Weights of a small CTC audio transcriber: norm rmsnorm, trained on melodies that start on their tonic, played by one synthesised instrument.
Rows from block 2, named by matrix and row number. Rows with one number belong to one neuron. Each number is 128 + 32 x the weight over its row's rms, rounded and kept within 0 to 255. All counts start at 0. After the name is the row's rms in percent of the matrix's.
# fc1: MLP up (model.blocks.2.mlp.fc1.weight, 768x192), inputs 64-127
# fc2: MLP down (model.blocks.2.mlp.fc2.weight, 192x768, transposed), outputs 64-127
fc1.156 104 [133 168 111 152 156 207 152 105 138 108 169 100 120  96 102 122 160 145  65 137 169 131 116  85 150 101 120 175 106 178 117 118  52 134 169 113  69 123  98 118 141 101 147  98  90 116 147 180 110 129  30 130 145 102 153  86 111  35 113 100 125  69 164 149]
fc2.156 094 [151 121 151 193 143  64 124 146  99  87 128 115 159 138 156 148 162 127 197  78 173 128 136 145 145 121 183 164  99 246  90  91 101  94 126 106 233 127 229 118 157  92 174 122 153 182 128  84  88 117  99 129 165 133 120 118 142 150 110 128 172 124  97 157]
fc1.157 119 [115 109 130 175 118  48 157 141 112 124  94 128 152 114  36  78 112 146 138 116 160 136 136  94 142 100  59 131  91 165 119 109 157 115  65 141 135 130 126 134  95 187 166 126 150 173 140 127 142 116 110 126 113  86 164 114  90 142 151 124  83 148 115 165]
fc2.157 122 [ 80 122 155 177 124  85  37 170 152 184 186 128 120 126 224  87  90 142 106 134  92 110 152 122 120 143 121  99  53 153 146 181 143 154 144  88 133 143  88 133  73 129 109 139  97  91 140 146 117 129 136 139  99 138 107 127 107 119 118 124 136 129 140 115]
fc1.158 096 [139 137 202 119  85 154 118 114 162 132  89 114  68 134 187  83 114  82 153 163 104 132 163 162 129 147 158 141 128 132  92 172 109  81 129  90 175 138 103 146  87 151  58 130 171  85 154  97 152  82 166  87 112 156 184 169 133 122 148 159 144 126 108  86]
fc2.158 103 [192 135 104 131 103 122 160 188 123 124 179  66 128 142 104 207  93 188  56 137  98 147 123 139 133 133 103 119 130 119 125 188 162 133 110 107 150 118 103 117  72 165 103 102 100 162 116 128 130  88  98  77 106  89 122 126 147 144 160 195  98 153 114 148]
fc1.159 085 [112 102 118 163 155 115  98 153 178 116 127 110 123 139 127 183 198 102 130 101 127 108  89 136 179 107 122 135 160  89 129 177  67 148  63  70  56 176 141 107 131 123  92 121 113 119 172 145  88 118 118 131  61 100  94 127 143 133  98 128 133 132 180 127]
fc2.159 089 [132 122 120 122 148  72 132 184 107 149 174  87  70 107  75 124 203  72  62 110 150 147  84 124 143  99  78 135 137 153 133 136 149 105 151 117 173 163  97 123 158 149 135 134 171 127 178 113  86 120 133  69 104  78 105 155 167 130 181  75 113 140 145 137]
fc1.160 114 [182 146  94  82 146 110 139 104 116 127 100  47 170 171 116  91 101 109 110 115 176 127 146 139 133 128  97 157  78 142 115 144 207 145 149 137 164 173  55 160  83 134  52 156 137 136 117 141 106  93 128 139 164 127 125 171  95 122 119 143 126 134 141 109]
fc2.160 129 [126 119 122 120 148 109 157 152 121 121 222 128 177  92 131 131 117 189 162 105 158 138 132  96 141 138 182 124 179 105  82  93 177 156  83  96 180 114 176 109  74 101 123 137 117 132 135 143 135 116  84 159 153 142 198 149 124 144 114 157 154 170 150 100]
fc1.162 114 [101 149  91 164 151 120 129 104 183 162 111 140  94 146  72 158 112 181  88 151 106  72 135 161  98 118 138 150  83 105 109 123 114 157 111 112 110 167 165 125 118 103 135 166 171 150 181 125 137 116 171 135  99 109 121 162 188 144 140 118 146 140 146 177]
fc2.162 115 [102 138 107 128 150  94 151 139  99 104 152 148 156 173 116  88 144 132 103 120 106 111 122  85  86 113  96 122  96  23 106  94 100 109 121 144  46 120 124 106  71 166 135 165  87  94 128 193 144 188 103 144 139 105 122 117  93 107 103 121  89  54  97 132]
fc1.163 105 [ 88 226 131  83  77 140 122 142 129 139 125 121 172 124  57  92  92  50 186 127 167 110 108 141 188 151 160 119  53  97 171 126 133 114 166 128 126 185 116 109 100 143  94 115 160 154 178 120 121  60 134  77 121 131 106  80 150 113 123  89 125 152 121 136]
fc2.163 112 [127 156 145 116 146 126 118 162 134 160 130 110 111 132 153  73  95 159 124 116  97 159 115 102  95 107 109 195 131 113 156 103 116 133 143 138 180 134 177 148  84 136 112 174 138 118  77 217 156 117 142 148 143 150 177 143 123 133 116  75 171 109 123 207]
fc1.164 099 [170  65 119 130 167 110  79 149 176 172 110  78 172 157 122 154 176  84  76 146 165 140 123 166 161 196 133 143 141 136 152 147  82 152 144 138 159  88 142  80 148 103 153 129 114 123 118 118 129 106 107 126 167 126  94 124  56 153  94 176 182 134  97 116]
fc2.164 094 [111 161 124 178  96 165 161  98  73 179 169  78 137 134 118 116 173 139 150 117 153 118 109  74 154 149 146 103 106  78 136 102  97 139 121 195 190 120 127 118 138 111 128 160 149 157 127 126 116 119 177 125 182 130 166 164 224 115 118 141  82  88 140 103]
fc1.165 092 [108 156  68 139 172 148 100  94 125 105 101  86 132  79 185 170 173 207 139 149 170 159  95 156  74  67 147  70 120 113 116 159 165  76 126 114 159 123 176 133 130 146 100 107  53 162 147 169 168  79 114  79 172  63 103 168 124 147 108 110 144 148 107  99]
fc2.165 093 [100 181 126 156 119 121 152 149 114  82 163  91 130 150 121 119 123 131 119 143  97 149 144 118  88 141 132 127 103 147  80 125  89 121 182 138 206 127 130 135 129  78 138 165 139 137 186 120 129 114 176  90 113 161  87 122 134 109 127  87 118 111 117  35]
fc1.166 099 [ 70 143 107 148 132 131 150 118  84 117  45 169 124  81  97 110 129 171 109 152  90 159 115 117 163 198  95  80 121 104 150 110 107 115 130 100 121  92 151 130 105 131 115 112 145 165 157  78 128  84  78 145 165 132 127 131 136 150 144 120 134 150 134 123]
fc2.166 096 [148 176 140  90 125 150  85 175 148 119  96 173  99 212 150 116 102 188 226 139 150 138 131 157 138 170 109 126 109 130 137  90 114 169  73 143 175  89  84 172  69 128 167 146 145 146 146 161 184 125 146 163 159 131 179  92 118 146  55 140 150 181 105 153]
fc1.167 100 [ 72 104 150 126 137  91 140 119  70 166 184 179 154  80  95 120 111 124 108 136 137 168 108 101 109 104 111  88 123 146 111  98 164 144  95 140 103 131 113 151 138 137 141 159 137 163  93 170 127 123 115  54 105 144 123 137 157 101 118 166 172  68 136 196]
fc2.167 099 [169  84 138 134 136 128 149 133 145 162 166 132 107 153 151 100  79 119 160 150 130 114 177 136  90 142  85  95 153 121 123 146 113  77 122 156 104 113 130 149  35 128 137 134 115 112 105 146 118 152 153  73 109 175 118 154 177 113  54 120 111 132 109 121]
fc1.168 091 [ 98 122  92 130 142 136 136 117  96 116 166 154 121 168 123  75 120  62 140 149 113 167 169 139 154 112 162 108 149 131 168 169  83 139 187 159 107 119 163  97 115 165 151 122 147 140 163  75 191 113 180 170 157 121 117 114 164 155 178 136  95 134 127 179]
fc2.168 092 [135  79 125 118 126  85  83 138 158 106 105 145  75 145 154 156 136 179 117 156 166 125 140 117 131 204  68 117 134 169 104 119 136 105  86 149  95 132 179 133 131 150 200 165 100 122 115 131 130 122  96 119 140 170 148 112 148 152 128  93 159 142  44 189]
fc1.169 105 [126 125 149 110  95  97 147 157 137 160  93 106 128 147 158 126 118 142 167 117 106 176 160 112 152 131 122 127  62 157 130 109 124 112 108 100 130 140 141 182 114 124 103  88  55  85 128  99  80 122 112 132 183 142 135 154  98 153  73 135 186 159 139 111]
fc2.169 107 [130 153 142 137 130 137  63 183 118 167 118 112 133  84  74 154 124 159  83 129 119 143 147 172 151 107 181 125 133  92 128  90 129  77 117 112 195 123 103 127 138 126 154 157 144  86  98 147 101 116  89 111 161 162 182 149 110 155 147 170  85 146  95 124]
fc1.170 098 [154 119 116 147 117 101  96  97 135 106 106  98 110 109 184 124 142 172 149  98 187 138 146 113 151 109  68 116 139 152 105 136 144 102 109 151 132 141  94 148 120 162 159 107 116  96 149 111 129 131  80  93 162  98  82 136  84 135 135 135  82 149 176  47]
fc2.170 109 [109 143 112  83  25 139 168 150 116 163  98 147  98 183  94 140 119 113 187 135 113 117  87 115 147 115 166 130 126 136 141 127 165 137  75  83 132 170 137  62 174 117 149 120 102 120 135 128 174 119 143 123 176 163 133 116 183  74  91 110 124 140 103 128]
fc1.171 094 [176  99 138 121 141 126  96 190 113  82 135 123 126 151 109 148 105 144 150 185 161 118 104 169  93 142 146 132 120 102 174 113 125 128 119 125 195 114  90  72  84 128 168 156  79 161 148 113 113  78 125 121  79 128 134 142 146 177  96 171 121 137 131 121]
fc2.171 094 [ 83 171 160 115 114 181 150 174 100  98 172 159 171 145 138  94  97 120 185  66 147  73 145 135 142 151 102 106 131  99 121 131 156 127 117 131 199 143 101  80  92 130 113 116 161 162 158  95  96 124 140 128  57 151 118 108 128 171  88 131 130 122  27 143]
fc1.172 088 [178 118  84  75 166 133 122 139 145  94 147 135  97 212  89 171 173  92 102 157 115 130 139 179 151 184 108 127 144 123 150 130 115  62 129 128 106 127 144 128  99 134 119 133 137 168 104 164 127 103 107 155 192 137 149 135 137  81 137 171 110 101 143  89]
fc2.172 090 [129 104 139 172 141  88  82  86 102  84 129 117 146 114 167  67 145 109  89 125 122 111  62 117 156 110 163 100 191 125 161 131 152  65 128 134 104 131  75 129 123 177 122 106 164 194 143 150 109  39 130  97 155 178 130 111 115 142  70 128 148  87 142 126]
fc1.173 112 [119 176  61 148 117  75 163 142 109 110 115 100 104 131 123 134 149 172  88 112 150 175 119 102 119 127 155  97  84 149 108 112 129 130 134 172 157 117 134 142 175 160 118 116  46 188 156 110 112  87 120  69  93 116 162 124 125 145  66 130 157 159 127 133]
fc2.173 131 [138 118 108  92 132 155 111  70 135 131  85 110 152 121 164  60 137  67 113 134 165 118 117 148 127 175 120 222 119 165 116 163 131 129 112 145 165 118 103 164 154 129 131  91 130 120 153  80 120 153 164 104 185 133 140 106 133  67 128  80 148 122 134  73]
fc1.174 105 [161 140 157 146 185  86 182 100 157  91 112 130  82 104 106 118 106 133 125  88  92 102 111 124 148 168 146  85 123 148 179 147 137 110  63 109 116  80 165 147  80  77 141 106 131 151 112 207 119 139 127 133 149 154 149 105  95  84 155 111 117 148 163 193]
fc2.174 126 [122 123  78  80 111 121 144  38 111 101  83 142 104  91  78 162 148 168 125 123 173 150 134 106 133 126 173 130 115 108 139 160 116 180 106 119 131 164 169 109  91 126 165 157 107 102 132 120  98 135  85 107 131 129 186 136 115 176 131 187 107 153 171 137]
fc1.175 110 [ 83 181 135 112 154 158  90 143 154 118  85  86 140 128 136 147 147  80 144  98 149  65 148 119 158 134 178 129 112 121 122 118 141 107 153  82 161 170 113 112 190  88 109 173 118 195 188 115 160 104  90 166  81 127  64 142 124 132 154 197 124 101 136 132]
fc2.175 103 [ 99 101 105  73  76 137 160 140 180 134 134 109 121 183  98 110  70 136  57 126  74 111  72  85  98 118 107 118 153 151 108 121 108 170 135  59 116  99  94  64 204 120 186 177 165 177 171 129 105 147 139 124 123 124 153  62 165 137  91 160 139 108 134 138]
fc1.176 112 [118 113 180  70 129 140  75 164 111  91 143 128  86 108  85  97 132 119 113 152 161 132 109 133 116 119 132 141  96 150  94 206 246 159 136 117 132 108  69 151 124 105 165 140 159 120 144 122 151 138 138 119  84 121  94 198 114 119  94 131 160 160 105 151]
fc2.176 101 [ 83 129 157 149  89  87 131 141 167 137 165 114 180  91 124 143 100 130 119 116 123 131 155 134 140 138 116 108 102  93  99 189 179 117 122 135  87  95 138 124 171 124 137  84 138 168 133 132 125 103 134  68  91 136 138 142 183  66 124 160 148  50 143 124]
fc1.177 093 [135 196 168 124 125 124 119 171  97 145 119  86 188 113  77 144 145 149 132 137 118 160 190 182 162 105 137 119 179 120 119  72 125 157  93 143 135 171 142 129  87 122 143 172 147 163 133 111 118 146 142 124 167 142 135 129 118  98  74 113 168 139 143 152]
fc2.177 105 [181 144 116 148  81 152 114 168  88 122 190 136 122 156 224  82 167  97 122  71  76 181 119 121  98  78 111 116 105 111  84 127 109 146 106 114 140 123 130 139 107 151 116 145 183 118 158 126 156 124  45  89 187  96 131 140 156 144 115 144 147 112 112 113]
fc1.178 099 [134 145 157 137 152 159 143  83 143 116 196 105 157  85 145 100 119 167 119 125 134 142 121 199 156 146 110  63 155 123 129 133  89  91 180 122 111 187  84  93 124 120 107 156 152 109 163 148 136  94 134 117 210 108 165  75  98  80  72 194 141 124 114 118]
fc2.178 113 [145 119  85 142 154 133  82 116 142  78  50 169  60 137 144 141 104 130 146 100  73 153 142 133  98 140 158 112 184 109 128 140  74 134 123 102  87 101 149 136 123  74 101 106  87  63 180 134 135 205 120 135 140  67 134 156 147 119 128 156 131 153 140 160]
fc1.179 100 [144 105 116 123 133 117 114 150 158 149 180 132 203  84 157  84 195 128 159 138  70 162 137 169  80  77 150 112 129 113 164 136 104 120 170 179  79 129 121 121 148 151 154 118 131 105 123 105 118 162 176 146 113 169 170  80 108 167 113 127 147 154 141 172]
fc2.179 103 [139 121 136 134 136  91 166 134 107 117 121 133 105 173 107  89 158 158  94 158  70 100 164 112  97 146  84 110 156 106  61 186  77  91  88 115 121  99 174 178 105 111 119 165 107 118 153  95 106 129 140 181 117  73 115 129 137 111 159 125 182 183 138 195]
fc1.180 099 [157 113 118 164  76  53 173 133 127 107 179 154 128 155  46  75 167  91  66  67  99 167 167  84 159 115  91 106 165 150 163 173 139 139 156 118 171 104 185 201 173 156 155 123 137 182 100 113 111 135 123  84 111 192 156 131 143 133 149 100 145  89 136 125]
fc2.180 111 [ 78 117 101 167 137 128  75 155  94  76 110 110 144 111 149  92 148 142 112 127  51  70 165 122 121 153 130 168 138  98 150 166 166 123  89 118 142  61 119 146 120  88 142 108 123 126 117 120 197 111  96 165 135  98 114 107 101 151 147 158 113 124 114  90]
fc1.181 090 [114 148 140 109  46 118 117 147 125  94 153  88 130 153 147 115  90 119  53 139 134 135 155 110 132 150 167 148 107 225 136 156  96 186 133 118 177 152  81 179 108 136 104  87 145 150  90 174 152 126 160 129 175 131 105 107  94 150 165 133 143 148 152 100]
fc2.181 092 [128 113  95 197 161 112 146 122 132  32 119  92  60  83 138 111  89 132 110 111  75  74 159  99  72 142 162 134 130 134  96 157 149 144  78 177 140 103 151 127  77 133 103 127  80 149 138 123 130  96  89 132 145  70 111 105  99 141 163 154  58 128 103  97]
fc1.182 091 [118 158  93  82 190 153 236 164 169 121 119 160 175 109 144 119  84  92 109 108 128 134 113  81 171 123  93 141 151 141 140 141 169 169 118 141 138 138 136  77 132 155 114 124 126 177  85 105 133 131 149  82 139 129 203 140 141 144 140 137  96 113  60 140]
fc2.182 091 [106 130 121 141 118 109  81 104 119  76 150 103  44 131 127 113  66 146 130 155 151 149  91 102  92 114  96  75 133 128 126 207 127 167 176 148 145 123  62 104 154 115 171 140 155  91 108 135 161 196 167 178 117  91 171 106 136 168 108 133 148 179 150 157]
fc1.183 106 [160 202  95 136 109  90 165 101 158 118 162 162 118 126  85 119 142 176 164  96 124 116  79 107 151 130 156 111  76 117 149 175 105 112 138 107 146  71 174 121 114 118 116 125 104 147 123 103 137 112 173 111 110 177 124 158 116 100 137  91 104 158  94  87]
fc2.183 100 [173 165 116 146 143 137  80 110  53 136  66 134 139 120 151 103 173 120 141 138 185  55 119 104 169 171 136 132 101 156 152 126 141 110 148  95 173 129 212 167 110 124 151 138 112  86  76  85 147 103 101 155 132 122 115 105  98 125  43 124 135  83 137  74]
fc1.184 094 [106 139 133  99 198 149 107 138 136 110 103  82 126 152 162 115 164 131 110 203  92  86 161 119 154  54 195 111  73 189 152  93 132  97 195 136 112  89 100 121 123 160 167 115 158 144 122  77 129 125 159 138 137 142 153 148  80 160 117 202  96 157 100  72]
fc2.184 098 [ 90 163 116 102  86 117 116 145 120 114 119 179 137 127 159 153  93 116 163 104 154 162 158 102  92 115 167 103 129  89  61 102  98 129 132  84 132 166  88  93 104 154 190 143 109 161 150 138 167 213  95 143 160 136 122 136 158 120 160 148 124 168 242  86]
fc1.185 102 [153 104 112 130 116 172 126 146 102 182 109 144 171 135 147  98 143 142 106  88 139  76 173  85 159 114 157 128 151  74 146 120 150 163 117 154 123 143 132 169 126 125 162 126 129 147 130  63 112 102 147  85 123 176 170 135 115  27  66 198 132  86 178 135]
fc2.185 098 [ 80 124 111  98 117 118  81 113 114 182 123 148  80 145 147 156 111 169 113 119  77 120  76 155 166 108 181 119 121  67  98 160 168 129 136 154 131 150 153 169 149 104 106 168 134 106  98 160 126 148 103  57  92 213 163 111 140 164 111 130 182 137 128 188]
fc1.186 096 [102 150 137  35 156 106  73 143 104  82 177 115  47  76 121 148 134 143 157 135 177 117 122 122  97  82 102  87 112 134 116 175 155 106 144 138  92 144  44 157  67  90 129 131 126 134 164 124 123 139  86 141 118 128 148 141 156 134 106  94 122  84 167 112]
fc2.186 100 [105  63 104 186 167 132 224 130 142 145 148  95 124 139 158  92 174  97 145 139 136 144 132 145 122 154 114 144 140 162 134 115 165 148 133 113  93 122 120 125 133 105 158 137 142 122 144 139 125 117 173  99  85  93  74 128 124  81 135  97 186  56 158 103]
fc1.187 092 [102 118  90  99 186 129 157  77  78 103 107  94 102 148 155 113 116 135 138  76 138  57 139  93  84 168 154  68 178  98 122 121 138 130 153 135 119 143 148 139 105 118 191 197 124 118  65  86  74 113 160  80 107 107 108 136 105 140 136 182  84 114 129 167]
fc2.187 092 [ 75 107 142 181  78  98  85  92 152 117 107  83 151 132  96 110 121 167  79  90 156 150 163 136 132 149  90  84 177 115 136  70 119 118  84 106 131 109 146 151 184 168 122 187 140 140 139 117  87 106 111  83  90 118 144 164  90 117  87 194 111  90 123  46]
fc1.188 099 [111 124 197 120  63 178 130 130 136 132 149 104  99 105 142 100 139  87 150 167 135 156 180 152 134 107  82 122  87 157 115 115 102 123 124 158 118 122  98 144 117  61  78 116 108 134 136  92  63  94  92  92 159 121 132 148  92 112 120 162  30  80 144 100]
fc2.188 102 [174 145  53 116 113 145 105 101 153 160  82 123 198 103 108 146 162 195 110 113  60 101 137 165 130 155 140 146 119  92 149 158 151  98  94  62 162 128 125 113 133 161  64 139 151 119 120 102  97 136 164 127 146  99  99 161 163 120 129  98 104 116 116  61]
fc1.189 110 [126  78 128 109 106 179 135 101 101  87 157  91 146 156 120 155 119 161 134 173  86 126 153 128 125 156 146 131 151 144 147  58  77 101 115  49 128 163 144 104 200 103  91  94 120 126  64 147 180 133 104 148 105 140 124 172  80 103 106 161  90 185 152 104]
fc2.189 103 [167 149 126 102 187 140 129 151  76 109 153 139 108 132 180 154 159 138 142 154 171 125 179 136 117 105 106 208 117 125 107 104 118 138 128 118 124 151 124 169 134 131 119 129  67 151  86 118 101 124 173  39 155 137  90 125 106  87 137  88 171 150 143 113]
fc1.190 106 [140  79 172 107 150 118 121 146 132  95 111 139 114 132 134 140 151 120 153 146 106 132 116  78 114 140 177 102  97 134 170 136 145  76 139  94 165 128  73 175 105 124 104 102  91 123 120 106  68 109 125  90 146 113 122 123  93  97 157 117 103 151 158 132]
fc2.190 104 [191 208  96 141 153 119 160 130 111  67  63 137 157 119  62 146 140 150  89 112 107 125 163 144 103 154 147 120 119 175 118  67 106 115 147  63 160 100 155 152 121  49 144 142 122 162  55 156 171 156 113  51 151 151  98 156 134 110 102 150 102 146 128 133]
fc1.191 084 [ 89 128 140 167 171 131 128 147 113  78 126 146  65 137 153 109 117 113 101 100  93 173 176 142 113  85  85 162 176 174 164 143 171 165 173 127 146 178 116 160 157 163  78  40 149 141 153 172 109 133 133  93 141 153 119 147 126  53 111 158 105 154  88 165]
fc2.191 087 [129 133 149  83 111 128 106 116 158 112 106 171 122  69 118 125 110 117 106 141  56 149 171 145 102  61 108  63 147 148 183 119 120  65 117 111  90 138 164 114 140 140  98 164 134 109  91  70  65  94 166  94 135  75 183 157 157 172 134 163  90 158 114 100]
fc1.192 104 [114 159  55 138 109 142  99 152 129 142 148 121  97 161 163 126 188 172 121 133 159 117 120 143 151 155 144 142  69 176 137 150 111 133 142 118 160 109 142  87 141 114 165  75 109 153 119 125 148 133  94  82  82  51 141 160  53 131 104 126 155 169  99 141]
fc2.192 100 [118 120  76 129 137 103 132 128 108 175 118 129 152 131 140 175 188 200 184 111 166 153 160 181 196 124 161 145 157 160 101 125 170 143 151  97 165 154 130 151 173 168 169 159 139 159 135 140 124 147 128 101  88  90 119 137 189 185 103 131 141 167 178 101]
fc1.193 097 [150 104 157  92 154 115 101 154 192 128  94  81 100  70 144 148 101 170 117  94 169 227 190 203 116 117 101 112  48 104 142  92 118 131 103 182 161 139 122 130 138 134 106 132 141 100 120 124 104 129 146  83 125  95 100 126 122  96 135  98 179  73 172 215]
fc2.193 106 [ 71 146 142  99 168 115 121 120 106 104 164 144 118 168  83 156 116  93  55  58 174 152 145 124 148 124 155 115 103 110 134 129 115 125 165 161 132 140 106 201 104 100 112 154 101  68 113 116 109 140 110 120  83 122 128 108 154 139 132  51 110 141  97 159]
fc1.194 097 [133 115 110 143 156  91  93  86 144 126 138 100 108 152 115 106 201 139 152  70 142 171  91 123 146 104 122 117 109 171 112  72 148 136 116 153 126 115 132 118 133 113  99 118 121 144 139 114 143 136 155 120 117 165 106 119  91 118 145 161 171 126 130 113]
fc2.194 106 [144 119 135 156  64 126 188 139 140 157 149  65 135 155 128 139 152  93 119 152 204 118 129 112 157 112 122 142 136 129 160 108 151 108 100 168 159 186  99 110  81 121 120 105 149 158 121 105 107 144 128 142  79 197 205 208 192 125 138 100 146 144 148 119]
fc1.195 097 [172 152 121 149  96  90 154  76 160 100 211 102 160 147  84 176 190 128 109 120  79  73 109 186 130 136 136 152  63 104 126 156 107 117 206 153 152 163 134 131 148  94 125 181 115 179 125  97 116 161 103 111 125 147 168 111 144 111 134  75  76 121 136 120]
fc2.195 091 [126 156 117  86 117 125 125  86 115  86  56 120  22 139 171 102 181 131 124 139 112  99 135 149 118 102  86 149 131 152 106 160 112 112  36 144 142 112 149 113 214 127  89 154 152 132 117 180 167 133 123 161 169 114 160 169 113  81 107 104 174 109 108  82]
fc1.196 099 [152 119 102  79  44 113 181 196 121 128 108 162  86 152 151  76  82 118 138 174  62 127 143 158 161 122 139 104 118 135 134 178 131  90 141 104 148  84 145 136 123 137 121 182 128 151 162 167 109 114 145 121  83 116 140 125  86 122 196 171 115 188  73 178]
fc2.196 093 [ 72 127 122  92  88 108  38 123 156 152 100 154 116 150 163 123  33 116 145  90  72 200 145 145 206 141 153 137 137 117 140  84 107 160 148 120  97 147 188 115 132 163 120 157  87 113 119 132  93 163 128  95 140 150 134 101 127 132 132 117 144 149 133 126]
fc1.197 116 [ 93 107 210  93 111 112 122  65 103 120 141  55  99 115 137  97 101 181 174 215 175 120 102 143  87 105 108 126 119 128 154 147 156 118 119 122  75  71  95 131 161 119 160  80  90  96 168 102  98 122 123 100 150 153 124 181 123 159 120 177 151 152 127  79]
fc2.197 100 [150  82 167 166 221 113  89 136 153  91  92  85 166  96 128 120 128 131 107 110  99  76 134 135 143 123 152 129 108  95 107 113 138 143 167 101 116 140 145 110 138 142 163 120  91 160 143  94 138 128 148 175 119 124  89 157 119 152 107 170 132 108 178  97]
fc1.198 097 [ 96 121 125 164 144 135 184 105 118 201 146 124  86  68 104 161 173 165 135 149 133 143 131 136  92 115 147 140 131 130 172 180 147 113 130 207 113 144  91 102 128  88 122 166 135 174  93 138 112 191 173 160 142 132 114 126 140 103 175 103 147 103 181 144]
fc2.198 085 [ 93 145 175 145 151 171  62 117 193 193  95  96 117 133 173 169 160 190 153 185 137 108  96  95 119 127  86  93 112 113 125 167 116 147  93 141 121  99 155 147 145 126 152 164  95  71 116 115 123  88 124 109 108 181  92 139 150 104 155 145 170  87 107 213]
fc1.199 108 [108 126 132 136 112 128 115 185 163  98 118 132 131 104 142 108 128 171 154 189  95 136  71 200  96 149 148 114  91 132 176  81  59 114  98 113  91 145 142 138 135 122 136 137 205 119  83  97 127 147 172 133 184  32 136 118 153 129 128 173 159 174 165 135]
fc2.199 104 [149 120 139  99 125 154 165 141 140 134  37 111 130 103 164 155 123  47  92  83 118 144 156 128 180 154 162 109 123 174 142 143 134 146 144 130 127 122 106 121  95 101 131 104 131  99 165 122 112 114 109 160  94 104  68  82 130 188 105 168 105 205 117 148]
fc1.201 104 [150 143 120 120 115  99  96 143 154 109 130  90 105  73 137 189 108  95 166 145 174 134 130 153  71 120 117 130  81  78 133 121 142 110 195 142 138 122 163  51 102  93 155 154  97  91  95 136 125  93 110 126  90 122 106 103 124 117  52 180 171 163 142 155]
fc2.201 100 [237 146 172 169 148 121 204 134  97 160  41 172 177 209  95  97 101 122 122 114 162 131 149  89 136 112  79 119 128 147 113 109 119 116  88 141  97 148 103 122 105  78 121 111 175  91 117 144 101  90  87 137 122 146 142 138 139 127 189 118  98 146 128 110]
fc1.202 112 [147 142 121  84 115  68 134 117 150 143 123 189 124  68 142 116 137 106 125 164 160 141  78 159 141 132 112  81 145 152  99 126 156  97  95 125 121  92 127 115 148  93  59  99 113 137 138 131 116 179 104 161 142  98 138 165 165 150 141  78 108  97 128  89]
fc2.202 114 [170 153 146  88 132 149 145 101 130 139 126 117 154 147  71 175 136 141  69 170 151 111  84 105 193 146  81 112  99 143 134 116 159 113 153 101 163 144 101 126 154 125 138 158 108 147 136 103 119  83 108  75 135 166 130  94 102 144 139 110 172 134 146  91]
fc1.203 090 [145  82 162 123 129 117  90 145  95 151  97 131  60 205 138 190 191 143 132 114 103 108 135 177  90 120 133 153 112 125 176 131 106 129 119 124 135 143 147 114 156 128 110  96 140 102 182 145 110  92 133  46 108  65 194 120 142  83 144 106 174 172 136 115]
fc2.203 091 [116 144 128 182 133 110 110 122 119 129 135 104 153 130 170 109 163 169 115 147  31 146 139 129 146 113 162 136 113 132 146  60 114  78 158 206 138 100 157 161 158 138 124 113  96 179 142 121  89 168 110 126  94 138 123 184 117 134  72 127 123  77 112 132]
fc1.204 093 [155 113 113 123  82 118 135 112  76 112 126 106 110 109  62 178 129 202 110 156 155 148 128 105 117  64  80 128 102 180 122  90 138 111  61 131  93 142 163 189  86 146 114  92 156 105 140 113 112 165 143 121  60 132 102 145 150 118 139 164 122 128 119 114]
fc2.204 102 [140 109 106  96 100  96 151 116 127  46 153 157  60 149 108  13 113 133 130 134 175  91 125  91 112  91 115  90 164 193 178 175 183  98 123 154 153 124 110 110 147 137  80 156 137 129  78  96  99 144 127 153 108 138 141 130 116  78 128 151  89 138 103 139]
fc1.205 093 [196 140 122 109 117 103 141  81 111  90   1 156 110 127  95 184 187 132 142 129 126 159 145 121 107  92 135 202 140 126 141 117 146 120 165 125 128 137 146  77 171 145 143 132 171 170 152 151 137 166 198 184 161 144 116 135 129  75 145 109 123 171 162 107]
fc2.205 092 [148  97 115 101 166 118 106 115 135 139 233 123 101 167 132  90 198 133  89 143 136 134 156  98 129 110 171 171 129 107 136 118 120 112  93 173 102 114  93 130 122 134 114 138 173 141 134  98 139  77 109 178 139 184  96 110 151 122 151 212 135  97  64 165]
fc1.206 101 [119 119  68 126 116 140 146  99 162  85 142 135 128 186 100  53  64  99 150 120 148 148 179 122 143 124  92 168 104 141 130  84 186 129 140  77 171  88 105 136 161 113 148 173 129 177 158 225 115 143 111  78 121 147 170 166 116 113 101 181 125  82 179 191]
fc2.206 101 [133 127 145 102 102 108 125 106 124  89  67 180  82 201 138 158   9 139 129 117 115 126  94  90 160 151 160 142 163 174 159 159 165 133 112 131 144  91 151 137 177 151 137 113 122 113 168  98 121 115 123 130 128 106 187  92 175 137 143 156  93 180  59  84]
fc1.207 113 [113 116 150 155 103 137 138 118  98 111 116  99 110 125 146 175 163 154 187 105 139 149  46 143 124 119 174  51 124 158 205 138  86 123 151 181 161 128 129 143  98 106 130 116 149 126 189  60  85 125  90  96  59 140 136 133 183 112 146 160 127 171  92 109]
fc2.207 114 [173 131 128 148 133 140 148 181 104 144 145 135 132 168 118 162 144 138 121 126 133 173 144 170 130 102 114 133  97 177 166 123  35 150 130  12 145  95 127 154 164  92 128 116 117 126 132 120  80 114 111 119 116 151 158 127 108 128  89 106 117 162  79 119]
fc1.208 097 [185 163 129 124 157 124 150 132 116 140 141 113 115 121 190 105 160 105 110 120 124 102  84 143 183 139 173 153 162 115 119 147 142 131 145 108 151 122 124 184 163 165  87 206 152 167  98 126 185 117 112 146  91 120 126  99 109 174 157 114 110  91 109 131]
fc2.208 102 [109 156 106 115 117 101  60 187 147 132  78 150 138  77  90 159 165  97 135 110  90  89 116 142 131 183 111 150  82 130 119 129 138 182 151 131 100  94 135 139 151  82  92 124 189 150 126 181 196  98  71 146  41 135 102 128  98 150 120 110 123 136  77 159]
fc1.209 093 [122 133  83  64 140 151 160 145 137 138 242 100 152 123  84 157  84 128 130  88 151 165 122 117 162 108 116 126 146 110 120  87 157  59 129 177 121 140  95 144 133 127  80 154 178 118 160 166 113 125 123 122 156 102 170 149 111 108 110 121 102 112 123 163]
fc2.209 100 [158 144 112 102 157 123 144 187 121 178  44  63 157 114 128 125 119  91 161 150 167 115 137 124 159  94 166 157 100 103 103  62 113 160 137 134 115  87 176  89 124 139 149 104 155 130 172 152 119 127 166 125 124 120  91 180 126 178 127  76 125 112 146 122]